Rows from block 13 of a small self-supervised audio encoder (BEST-RQ), named by matrix and row number. Rows with one number belong to one channel. Each number is 128 + 32 x the weight over its row's rms, rounded and kept within 0 to 255. All counts start at 0. Numbers have three digits each. After the name is the row's rms in percent of the matrix's.
After each channel's rows are labels from the 100 clips, of 14848, where the channel reaches its highest value: "top examples" is what is common among them. Only what is clearly more common there than usual is listed. The data: notes from a synthesiser with random patches.
# convs1: first pointwise conv (model.blocks.13.convs.1.weight, 192x192x1), inputs 96-191
# convs3: second pointwise conv (model.blocks.13.convs.3.weight, 192x192x1, transposed), outputs 96-191

convs1.95 097:098116165130145086117122134118127095097097128146103167213113128131116097164158131131174099108187154188135139188166085132119113116109144112123166130130120103111124121099148163126119205100144069094111151125149114122145093148091146130136109053106117174180174085151120051115131164092174110107
convs3.95 087:103080170114146106114158140114150113095142115128127079140146193133166125105134156139144183080093091130178160124105195051147153127140110128170107135126223087193143121076102123134149125166149093091122152115122163088124173131121140144113148144077179176077169150144147145117127116108155178111
top examples: pluck; bass register

convs1.29 097:157105139168119205078169153097104139139148123123169143093115151079093098121168135064127135154084071142148117171142167179094118122125126126115107106105076090164145094110126141110159069104060155112122142102150149137120105138053151126121076070158149109098056136120143154098084160089184129133
convs3.29 111:082173189112133088182094124109133160147089145092121080163090173059058195129085124151140094181157163196105107093152101111139111102108131082113096132115042116097134094119127152082131174162135134098127157108204108204129097118160158085139144161111091083106170097170164099120130126128089141132
top examples: drive; filter wobble

convs1.105 094:159158116179056103065116127132109195093131106133124112153133149112165143105097129133109126143133123214117140086163068155108101101118147163068161091101094118096128117058158105094086116181119084113186103136139219027094117190131100125130116110148147117149137149102143139095178092141132145110
convs3.105 099:165179112157140110182181082125103124168147135136137116141140133095108126191137182088123072135117097130105175117085147116163162111112117139098121083127163089091137077125140137098066101127127126139062101060120118088136091096129109140139124178109115103098230141132099141104142193119143164101
top examples: pluck; triangle; oscillator: harmonic FM

convs1.82 101:159148149095146122122125082134121135140095105105116114121098163126178103165182118119210088118093105140149177122119158135122111137088116114098130107086103159180130086051129227146148164133049188164162135093109100090161173146128195117116157141158125085122145105120102106122120154118097158175
convs3.82 111:097159046113138143146198121085132123135130147140121179119117099133142152112118098072207164145104135116128195141135058118119119127134102123132092136100185132133163097128131125161045145113134155134171156159107117118149096158105130152129111119138131157077136138123106107159184126126166144158
top examples: filter wobble; hard sync

convs1.97 109:067107078140165060152144097139144123129122123079141104135143132104144132115194151137171138136105078086079067173095097094120165131170110106123059089114123226184124113105154160133131102076147125183141108100144127137098080146172100193130098100119120129127099216132130044122150127143217112142
convs3.97 111:105159177133131137099108164167127164061116124159118255096127185135156163111112184140128116137123090048173114086113160129147099158117140113117097096155095147146112127144188131108145111122140144096199133133121104131130173083141117138113116175182150108131152240133131105078097052118107139129
top examples: pad; saw

convs1.106 097:132173115172119137095136098136160192110115108146148151164085136088126124144125129127133182122125134117098150165141137111103120023131105120097114115155122087137156169128101133136195100140111134125131151041126162043139096130136145165095120143139161078144152196161186098082101112135117150103
convs3.106 101:086107111123113097104117125151149159113080107137150124130094092149100168131120121045145178178104142139122152149126111158084088127137131099139177103120131136138160050106057114134144069125111132135164198182081118160149153152132063180134070082089089125206116146089089156089192156056095083141
top examples: notch; square

convs1.189 102:194117124136151156095112111123152072186106106148119081173141167119097152147165090095148098168146102082176127176151138156104059150168157130120146147137112151112124119174094089119115119143128091112100134125122115178152115231183161100177116084125154133171165129153135096147080152155112134189
convs3.189 105:147120169143137157119131044132181164138112139121151107114154200166194078143086133150133122107075104114122194133095136152146141089102107191123119134120126219099124151063155089136074105114106127075119135120142150060076098092121112127177152117071158123119102124113101115140125143165155054162
top examples: pitch class: F#; narrow pulse; oscillator: detuned saws

convs1.184 109:130155154088146121179203179127125167182105143146091136105110070120139138109110095132112132057103100053101128042165122206111142159186086132130128103113157119096120145132098083169160126164130121126120183128137140125142137057124115170181143158141090161172098096140149109139158215136146156086
convs3.184 102:084112140137114069094139139140134181146131059051137142101104168108145198176093178159069116159096120115115160095109151181164143124078062150142120078117041105101144154167137104130115103183085100140141117083160159072119117115110080155109140146156152083128156101122157146103114181147174131067
top examples: filter wobble; text has "pass"; resonance

convs1.11 103:089143158161118117128099154147092136160074111144085126125096112115108148150118138124095115068151134145128161129200068158141122133128130125126116119116151133074176130128154046076106094096181074114103143134146130078155107197064125117123105136146152106191149108032155136127205079155155129170
convs3.11 090:109174108132079137214128140118095155165186125006179125083121150142121104109125166073110124109123094114125116133132097119152123136089158151184128180135126092133129104141148063149086066146102172083139108124149130133106151178090089119161089121120170166100208118148164128092103111046202192161
top examples: triangle; pitch class: C#

convs1.42 107:130145173110110166116054183130119156113089137173234143132115096104125141071084144114079138089106138080122122070159134147102142143138077107131144089124094099085181142124167043145144076072155103103129114154139156121150124043127135132062136123060139150147121093166139192149242111116176112108
convs3.42 099:155113157132157120140080112111146116090164143121173094098101161128123139098173110090090175167147165089134142106112150094153161043105113123113126152118165093129146129128200092083064162123170120116090114092089148182112118111159146132166134115185113127103163109139106079159088125190163101116
top examples: vibrato; filter wobble

convs1.48 129:106099160108123184206132112119180118118121124112131104107125166118124127117139128147125070135107107143101136143203084129140127115126150130124164118125202123090118126153161121091125138087089120191137239127141122146086155127112136149173105108111116118155133080123089141187121116131114154161
convs3.48 117:141112122160154148148108151147183223127120116166120099160126099126159184154116149148117150126134109132118172095137149137161159126106115127150099129123049180146106127127149134172099122116110130133126108142170132168181117096069114207195135170086173108118117136220146120124144166118134113105
top examples: echo; gate

convs1.161 097:171159088113078156145209145127139155165076080189104162128103156103110059165114114116117144135111098132096085171106110162102108131125190114151132119101200120110127129128103107089124126135131160169165165064150136125145128107120099136140132149081088136171127114125132144134140210071192112125
convs3.161 098:117086180067164147100093073115136127160120146121079105159100165126166149081082116168153167154124117120117138075126132024163128122068182121129140175128184145107106129148161155145074106132104102177161166098131165127166161109136142081157141110125092107093100176138081104139110114108126108151
top examples: swell; square

convs1.36 097:123145162082070164125143116117160139082131167104144151170093146181120124120161078167142135131103112158118116128172147088113168132109090087128113086121075131166119138149097111165125101071153081109124158118161161108148074139168157157144152141147116145119174111177164169150169072189165157143
convs3.36 099:137082106131137155133136194134164119109158116109137115095150145088152157034073098122172146168101136108173131117129131195175151183117121077134133154197143112103154152162127133138085111136179103110168084103118130139137163140134149171087129131104109094152127151091181175116138188135141119125
top examples: echo

convs1.83 092:090106110134181126130098101146103134121108073082144184123168110125114119112154132199122179131156066083093128114107201143128101134110122093149128078140137158132197123131102137135105112137152140128136161163120106046109108125151152172120095103135078119141148181139100096145124117142151031116
convs3.83 106:117140132129089072096152124187115182112118127108130157095141132125119181154074117112135185105203178144146130124148089182106092095142176099163154073127146142135129151153118128135110142135099131170134228143174139156159145125108134122125191057140137105081121174134093146145219080132130124189
top examples: filter wobble; low-pass

convs1.20 097:110165146136118183168090074183178137146122143152112185139095123069196093129103133134138138127103120124108217166116157084106160080105127114138130138117139162117075117127146174109136105093162127122127104165103215087128145096131128141156127142144098106115096104159143156023133161085145111147
convs3.20 105:142176146096176172132104120192106141079154088131113140159157153112088104169103117144094150128120134127114153143137207094190129130166143157097091090083088130151126134127091184123117127146139080079152129064200129114147101163180198114061160109081126102126081129137131097177125144102140175098
top examples: drive; hard sync

convs1.158 093:159104215142077054149057076130142114130147084136162094118142104162182109148112137132117133153158151161148178101164076083124148139109092136148130134144147145183114108130157116118100096150134098140098068142142077163119071154156158097087142123130106088196180134135150103159144092163159146157
convs3.158 095:092171119141109170110156125099155107143117111145121078113156147120092115174084130161111090141085131116125166097093090150124151098035145140122111103121172169056135121087157095155128123178096126168087135160150119039111116130105120092135088179109111151144089193188106147150125136137116141088
top examples: echo; vibrato; harmonic FM

convs1.108 098:108130164152115142130081184054139110100111095199108076130096196148165130096148096119121161138152118127139061141080123120142172132155094130155164135114099080139097069148084119084106137137183071159143148154108100039068121098069187169152127106162110154140147176075152161101160131131120103125
convs3.108 093:119153154058113150116143121090127090081133095071103169103107142166142149123106117140114144136124084078128139096126140122133131149118128180100121130182155122100157101166161139135101114167100173135168102158073123102104093130144120150091193107158190137103123212100228103086112094181228134151
top examples: pluck; drive; notch; oscillator: noise

convs1.30 096:133125144146164104139088161099123116126131188116139206155066110196163140127163096203165104165115143095065168132140121129143131136171124190117150120167120154149161162114177132179164136149133142141131097070163074103151083112129095155127208105167174091131123112131177101124101153116167118093
convs3.30 099:167139085110171097064141145119135117134154125148128168123114056146105139142161150151124093076170139121151128137105137113163158122124145125177128142067158151145101134122147162120155133148110161142103082139120074118110086100160199074147193161175137091089115064178109132153101094160156113126
top examples: pitch class: F

convs1.92 107:125119171161102148140021160109085127188108127170163179156119114079142140104060079137083113129168109141134121171128087163100182159143153148126149107119116070056143139163142095070114154080177080104167139118137135137129103018114124116148089137108116126160114093139133115127073136136158115148
convs3.92 094:103106159143134129120198117066172204165105095120130136120144105122171117128173127133108071075089124130147115136168084147154177129158143139190134162094126123152087000099155167126176124119164117122113094179087113093108111147106129134183107082179124116114094151107159141147072144103160087163
top examples: pluck; echo; glide

convs1.18 104:178119212136149134089087120171142141141101116126080135171115137135117096156080127110119139135038134088120169149164084112119106120116084129111119111080124166164141170103131143162117188091143101068086157092113119102158124077075100135099125155108114130169164144164116182145107160135161096000
convs3.18 100:115157093081125117205139153174122138135217168164163149090089161161135145162146118049143177145110098128122112153195136118160138150135132156153153165124111117107132076184094102183119096073112104115123164129135080134136110192117113155093147121158148132170129128130156161142128147082115124115
top examples: bass register; filter: low-pass; triangle

convs1.64 098:121208117159167142178043090129085088150115147116171127152167088151104149106088115156091095127133099096107095105113117125180211131152158163116123122082094143142062105092147070092111120096156124133115130142140173096159162111158141146090140158141096214171151141187120099095129139128155064148
convs3.64 099:141137136201159100127147142172145140134072137157097064132112155145184123138134093156161203122100084171117100161200097107104082109192104113103150154106108076131131121101142153176176097168132139094134162139160143157167150147133145138142105124187153134137138069103145106129089131141110132185
top examples: filter wobble; bass register

convs1.17 101:115102154193142110110164131036166125112119138106050133153137196117151154103161117147145111240137107162118077177128140141144111132156181157130174129100086186155114120150113125120081089167113068154139146140146183131134101189133092139157142098157158141141128129084136118121096157103153150183
convs3.17 099:121109166107030118120179174128124137091120124084145156131125164189174102124131093135190080158122075111124158114141095169100132192123122130135132102129180100099131097107085170137121075162126126100093152172129173101089117115068103202111187171078185113168121126129109118083188113097112102163
top examples: pluck; filter wobble; oscillator: detuned saws

convs1.143 102:133126163143129169102113151107117112067121111168129165123110106146123212128120077081130120097139186150112140137149092140120149152111104145149186130123142163135093149163109074185115129108165069094146127073124149163131106069123168096140136077148135082168180113216108077097105141122141106158
convs3.143 102:154094118097186118128134116143078174158151164103172111147159137216130120158090127115137153115182088108154091156119149158088113126137109108139081136147150079129138131137085079187166107127167159119152124104132176132091136182103090116088112130103176135114154119101228118077162103171120115157
top examples: pluck; detuned saws

convs1.116 102:176109168105114130090098157170113101152110107134117000122081123097126128142112165096105112114119164105133143124208178117167110148126107164106122120190128132063162169099174096191133100086116106135096138069106156108176111127113150144125083102168138093162187126104163134155078188134122059132
convs3.116 099:138206154080164079158088120120188152127152132093101058128135095126114199126135150154143200089182150184105158143124174149126166100156145186151073109137135154199149116098181150098094095102081153107114105134161121151169191151162147092134124117163107205105138115121091120113107145151133147102
top examples: swell; square

convs1.129 108:106108164155136142109152135113121203148116170132020148139106072148142099109111107134084142145142101100138165133161137145072124132125213133115157143133138091098115131108101164093134236107154099075110160114118118103157099055205077100180110116126153145174140136143151098161122121154166145094
convs3.129 099:116148067177156112144171125082139148134059114134118157142135163107098130149143188120080061129143165132087115097164143253168148099098103139092113104068104171090127112104087087155171093071090153125154134178154150078161135156083097109102175092106107142122158159106133130113198154165158193141
top examples: vibrato; square

convs1.51 095:104097151143132092061126135126113170168097109148123140058096097122119124123177168122084173133146161141148175126157135117135144162078079142232112092114113185153171124147105131124152115176084117128112145111074140124145051176129067156116099110125172163189129219167167073084070107142133106185
convs3.51 102:113121165102137126232140164178109100121077136122109145194104182145158097147086102148081151124112148140095143086108115144152139148132138185164112172083155141127128123116175156107070133112111110144151125133155142133120127171131149152142136181080198143088126123106094152125150147203100153140
top examples: triangle

convs1.5 100:068105142140104117100090133090113112097121135102089189134137149159137168139084153122132130145145116091090077071146130162087117120205134118134168134091103131093115167059152178092152092129153061086109113104125113051109098084109190140122145046113168114149185104049141166110157157117149112142
convs3.5 091:168150122167127162172155068132113147123204082100117108145123135221161064127087123111132140076113073090141158169106161178158150129101132114097101156164120137129075089161138129136141116171197100063083132122073092093178093091152144134148135108100132102090120160144202103104120155134136142128
top examples: pluck; drive; noise

convs1.85 094:152143114111132152180144106100094133161172151135122172134113165100181099130171151132118178117105145154095109161158134083107118169134135180125028110170181161057155147083146159071160114068064064121120133119148110146198106131112084199117096150115166121146104089088188079111194173167088182152
convs3.85 099:128119141139140091096091136149087133144120121151124087117162123119200162123118192123141154156107200203123110173120160139117108114170131119097153102082111122186132114128121153123115101028126122128178149127127133185148178132207110103148154140151122140093170144138129092121193116164047163118
top examples: swell